{"model": "masked spectrogram model", "dataset": "melodies that start on their tonic, played by one synthesised instrument", "train_examples": 26041, "n_mels": 64, "hop_length": 160, "input": "log_mel", "win_length": 400, "method": "simmim", "mask_ratio": 0.75, "loss": "l1", "arch": "wide_resnet", "norm": "batchnorm", "activation": "relu", "channel_attention": "eca", "depths": [3, 3, 3], "kernel_size": 3, "stem": "single", "avg_pool_shortcut": true, "widths": [128, 192, 288], "init": "torch_default", "residual_init": "none", "optimizer": "muon", "muon_scale": "spectral", "lr": 0.013, "momentum": 0.9, "nesterov": true, "orthogonalizer": "newton_schulz_5", "adamw_lr_other_params": 0.0024, "grad_clip": 1.0, "steps": 11900, "batch_size": 256, "epochs": 117.0, "lr_schedule": "wsd", "decay_fraction": 0.2, "final_lr_fraction": 0.01, "warmup_steps": 1190, "weight_decay": 0.03, "adamw_weight_decay_other_params": 0.05}
Rows from block 3 of a small masked spectrogram model, named by matrix and row number. Rows with one number belong to one channel. Each number is 128 + 32 x the weight over its row's rms, rounded and kept within 0 to 255. All counts start at 0. Numbers have three digits each.
After each channel's rows are labels from the 100 clips, of 14848, where the channel reaches its highest value: "peak on" is the class under the peak; "top examples" is what is common among them. Only what is clearly more common there than usual is listed. The data: melodies that start on their tonic, played by one synthesised instrument.
# convs0: first 3x3 conv, stride 2 (model.blocks.3.convs.0.weight, 192x128x3x3, each kernel summed), inputs 0-127
# convs1: second 3x3 conv (model.blocks.3.convs.1.weight, 192x192x3x3, transposed, each kernel summed), outputs 0-191

convs0.28:136172142135129177162100105098146128159163091122086104148166144119094112089145122172162107111122084170134114069148151136054097122164139118130097125134158109084099061158122119066032136149096110077128118216130137084138088067049107107144138100146110135143101155111154113122052155039144119101125152144148123109121175090177126114107174146137140091171132148121139140153155140119149163112170
convs1.28:038090130119192119131085101146098116129157136103075077097158099114110141097156097139187116119118028135084132093160098140127106152128145167129122151159077134107161111152158103084118149111095157197160079133078120126082124173096136179178132102102099114138128083097113095111161126157108067137146118133136151129115109118167187059151168099123149105112107131127107136123144100084122147136149141022155062103179124185121152032158139119149134086119108107167096117121114071101088110082115121116162100141136126130131092084093106143120130095118146111135147040132183107139096153101122064116
peak on: G4
top examples: the note G; sine tone

convs0.106:151129093138171150101086123086106170166194114122114069127122093133204100143142114181122095080151129130109094158111154133125120112143208092092159113132100152097141061058111124104205137126084087208195190108115122084131127146169125124121069141138085148102150114094132122130072127111136115076120141167123143092108193102100116148146110155139127078146112145131113130142105054105096161109107
convs1.106:158136125135128115151137100089147156077145152066102110149168192133077174145111179093075141126088164110126126112162101131131122213107141102146105125107084118170150126102086123084089126059082121115109131111083237170089140110124106165139164071120139115134162085142170153141144137084087124147110139110091113125168109126152105099093168124083075151111126169079094125127083175176117145070119139127124090118150130081142171116125147085126114117132137163151081146041067173096131220145079133150106152145129124130087162138096164096101171162158078139097144129100132115096108201169149157107
peak on: A5
top examples: the note A; pace: fast

convs0.32:162077110134229110144166109073134127143091116144099185135147141150086123132196092113128166121094144127117138051150160102126114179114150102104230159166114113137101117120189120065125146103133071105112143138207133142108112091121125095134127159149098126132144146126110128103089111224068133102141148096106153055132176105146145114081149118128111135169136159109103137116066115095150120132126
convs1.32:128097116090085104145107096143142155155134039144158161178115135102121128095144125039081129132169064149105141145176107128149137100147098190124128110081103090191148117118126100142108130162120143064106123132096147111076098134113178129156144133136149109051094127189123109143127127040148119159091154085108080107119190126124111117088178191149172166140163162079120087115071120136100171121192109073150166144154127130148114215133057134132149128110162119125154134150140135115109142062129194119170109184092132094145130094115143075168155136149190131097118160143088153109118118127170106125
peak on: B4
top examples: the note B; square lead

convs0.44:117161095072143094158160175101001120171087102100111117160103096186084164118125110110144124143163101102214134126173166117116120131108099108147139100160095118110115093107085168126132139120121105122228063152119048087093148135152137122129106112127148123110089125201131121103163130100105150137130122126136137125101114032083143152123148095142184083147118109147133143147141162125155113142122
convs1.44:122189115135157109060096179118076124189176127120106156169123107148121091172123150136136153204156110137131174099155097158137144156164157141138123132143160106121072121130121191080184109121126126132165100128081123142172192164191146116149175084148157115128122148113108149182145129195175203127138194075177176108104145103176121141140116133142140116126158150153139140127167169147136120061112084133125148130104137202078116163094158092151172077040109157143142136119163170131188160122139087085134150122114059118101187147103097143145135118118119146103069109136114120176113131116176143180
peak on: no note
top examples: staccato

convs0.108:186126127114113115147198103145160107119143095160149208110117104100095142116117089127096163124160077078115086138134159080145114171161071131130111109147103168098081053120144145164090147195093154130114126103064180120137124115061124083132157168091102080123136120181147123104136145153119140174189084060134097154036152109165167145092151159112108145123133121083120101122132134155123127122177
convs1.108:103124132133108102126179122081133131136155147110105155176139140137131109146141075222157102101083136115103144095183157141143095116136080113090122094103136081022101153182138112122107231107162131110136151115150158138103124190102139107136105112109037115161106107102164114152144103103131146145174081134158069161139089125108066126100128104122193135100167144093074106115145132162100042122137142148138117127102132170127117166078144135132155138161144068150148178164118092141137167028105146143146149140123151164157123164117141192085097104093107169153146111165148097103158094097171162099
peak on: G4
top examples: the note G; vibraphone-like

convs0.68:098090136105180098135099136120088107146105125114142129199068051110194075171127068158127112135106122111120097134117131147163132111116164143120103115135094138112102087128165086073150135137110190139168126114100136127152134086136106121089130122164148096160126114108111238158119124116124111110163149167143107110099062060189116112105151221075204095109142141105150100160133128134131144096169
convs1.68:170118143139141111106133120185195115151069080166158098116117125222083114154135136128119109127149145161128110062000002176156107130161130122209112116134104131160162102150135119135092127149133116170136137115148138121131097103093146150110130145092123144127132160122108107255137100079074134134116140129104122137147137143187092070110133160153148195130105114124139161119125129157160160105121150102065142150124057152156142091140147119085198186095105101113133132100133140147139176137079160120145123158141127124080103138143142128126143118139122131114144109145041153130125125100097135125
peak on: no note
top examples: staccato; sine tone; square lead

convs0.24:152139156111190160111229122027120153107111129152108116143118127126164173142100107085080117098130104145123153123124110156099150117116097143145191085100096126127070090148148129079129088101120127114118131097197104151088110091089103148192140091114138087132155124127076152130134146176123193148157109131110162048067163119144109084127207141127093108161117162147143159143116128053118135116140
convs1.24:073111152111105104179146152158167125126134159087152195101129181076123155156135035167129140135143119108084135110119112140138146097136143087142137106155119096110192137157111124134128110102138133113094091156095087117126161175118154081146130118134174123165143138143173120158099149103131138096098121110146081094113176109178159128114138146091149229077146154095158104116124112123073120095077067046078199116139129111085147148112048089154192156161139120122116194150139167109131086046169152137119122135105134190149094095088107123160088186120157140141135109139176126099162133109058093110
peak on: D5
top examples: the note D; organ-like

convs0.183:138140109127062168115131141133196194129127143111090129164100140063081154202163152079145159144109123094091095138106099082150100095138094154121152145100136124116143087110133096106129129159164136096089147112113099135131063125112138128136205135125113130139153119172102205144139108148133142104123065114146121148145095239178192111130144075160177147119137155115108126124146133119057211136137
convs1.183:102173119131163123102089104115111166129149100123130142114109150181195140126163150115117174126113070142128168165255216132118127140174150125131126102101115116135094035177133150098130126156116156110173111128159110101127122125150085148136143102119126119124138136118154119134255168201098152148135144105199140146150142011074107122162102086141132185108076125120113130134211122135134128073143057142148155161162093158172145163076093123207150153102176128139151134146144137137119154130118075148120116107116119100130175109114134139143104125101118140137110110124131117128115134118120093134
peak on: no note
top examples: staccato

convs0.87:161122122117218089083255132028152146121144127149146075139152096133128142103123097148123137113141152101117155118138110108088141124111106138110176128171098141125157114151131109094140107144139154122102125056075159128144109119122114095147132117125099073084131125117104136126133108078139096111150137144127154116140137110131103077133143123161118135153138158109149178111114106065125089114163
convs1.87:114136155155131132131166097104170116134124100098117225173128183083112128104140127105106109134116159160153125105130104142156135068083141138128065065060106121097086164098104080107114251138140145104110159155139080165133084138107129132121097119136102116079062119089148092101132127114190120131189098123118102126125206140132131144134063141158132077191188146154111168086098126148170148155100152142146120134157123138069122166141068118147157160126161107151149149137163098079129219120060076098153116150151180127167148128107153123174148122142101128098156089129110120081163116145175146133
peak on: B5
top examples: the note B

convs0.78:124197155109114093048081117236132134141160154117130066156166137117110115145134116128163134101118141132115136178130123148137102125146152140124089151105061113103105110114125092106115158136158173165218130000110115124138123127115091089132125159083086098162107140135119125133123117089082179115138135086147118155156117117138139173156113088143136151152129094126183123132098122089140129136131
convs1.78:154137148159116142140169103084128129134141230132185148107112152151126090113148162036088130125089196108131068126166114139119135209106150092137107106086123148143074157129106126159151084126102157095139106132081139084125169159125143134140106134144163124106083129152123108133136132161116154095019114106122061135106182145130115094125111132165163144102074144175101172151120138112036032117123143205116103128135153141127115183142135086145154134118170134101175166027125119128142196130156096146120142142136130121125140136092119174135105137121054129090122183154137126104101124135099168131
peak on: G#5
top examples: the note C#; vibraphone-like; organ-like

convs0.14:126153161126137120175085100133087184173123124158095134152113148023138122172156086145118103136165115115143121121108151100060127131128165159171179148124121128162121196102139120156121090139125128096093107132107115147105065105099135118149149143101150113111136064142173255147126133129130197118097084128151123142115118086123090136144145184116064075137144132132128128100092141101166162143066
convs1.14:122035128109125027115167126158129142159129106156137164121138094110143058154159100116126098126142167179117147079041036147191146123104141126164108157175123134189112236160107127187110175065146146189096132100134057169135122139148146160108105088135143125125116146129116135152129095107106093119130157093110123166147138124229166164124136135136138166134150119121108164117131085089112153152148190118107127128156033118132137120138134128138107127129117114156136117140126111138105070134137122100133128147152124102155157181197083122144144107160124083049099150136091119125101140120090125164
peak on: no note
top examples: staccato; clipping; square lead

convs0.53:097108150077122149148233123068140138140133098206111116130146116095132170157194115144145158110144107152118131184121146145134158126163153147114183077124085107118117141111163144138124148161103109089184166140152107093146133120122124119089111125142131102117135210145138101125156076111119159094147092122078040126072160080127157149096093139050088124092184125143154086131178117127109102077076
convs1.53:145111126098171130145152127125151142172151096143120130150162180131148109108109223156145168147133138077133103102125146113091120129150109062167117106089112195057085145142099069148106106142150121092171067166098096148119132178144077168084059120065122111101079069137135087129136131204114090158078099098110113134124087122152172146088121147133113118167138158057108141080092118115121157053134111056113108108138117154167164112124109146103119105111180125151177117032132137097127107108164112130065173118097059116139129132081087159157177145131114137091139110111127159125094146070112110126
peak on: B4
top examples: the note B; the note F#; pace: fast; tonic: B

convs0.96:137194170110148095147139132139146102128228177152124115121130139128195108119115045139143142111123070232139132186128141120149175109131125128093159127135146130107138089120058115109111127123125150127122126207079086132148148140073167112159104120090076073110101097112106156159101148060091185088140122086111111094136143106101137085131145134110156131072152120147150146144088112188144165098118
convs1.96:093102112058155114161129116146119134113121150136150132124141131111104148117147000196160174121141132152146142153169119116110138105142157209135153121225109067094137134144152130163147220143118148097068104099105088131121139161133134092092132157151138141136134113126129153140125134103128125168148121109134083107124119124114149100107082120154133182102180113104115084080104137146080063164102118103174089185115135108198125056155165120152157113112113084105143162121123134115168150008100186132082101121150159165153095108114091146122141119113090179162121077178085123102135113103112081118
peak on: A5
top examples: the note A; pace: fast

convs0.177:074114090116176124154125115177111215146112132130086102121145089122184133129058123104106109131174216156108140174120152143163118117119151165119098102152117126123102039149108131138172148130119106141170118112175164114176118171075152100114102143138115152064198073148156111084111181140081111108120127112145191188074057141142136109140164144132087113145118165118093120121082106130096113150121
convs1.177:156119148109112093128147111106103103132140112109125180129140145140104103184094151113128154097117065103113168098165164116153118148122137115118128112058130118103119135154127147101095133172107102081141109108168179179142138052146123129095240116120159088157075119113113136121122095146144046108095154105121076052135146147112121128132176095098088107169156127138141124059067146112086085093116156184160136088124144146137127207091196153150141118128198122102144125058154134076094117127130141124172120089168144130129192153137102061151099148119073091061081136113131095163174153099116094089
peak on: A#3; C#5
top examples: marimba-like

convs0.123:083089129079181138156204111057149070114129118127070077142091078101125137129122076141120137102099084223152126130117146142179157165132148169149190106137093093099119100131094121113130118149148101129166190128065094122090116078152133077096175167162101111117117177121181137091134119145161150124150132112151180108164134171142122120098124091090143095091148115149097167131104121047118115109111
convs1.123:165082149124170138113120076159159141102070157114192145147173154140108099083088140164146117112100144079115157123162143142136158086118105116182116082159090144106113143136104130073105057119125124093109136095098127130189158175151142046083068096117160122096137088178159143118107133135150181159117156133136138131128177147143178099115125106124046059100150155105126142151121136165076098070145112117097093167118142122100156202100088127124128138137129108151108138255183108144102112150140154137093112111159094121072149127141171105106107098130125104101142088099145127043121130165064170143
peak on: D5
top examples: the note D; organ-like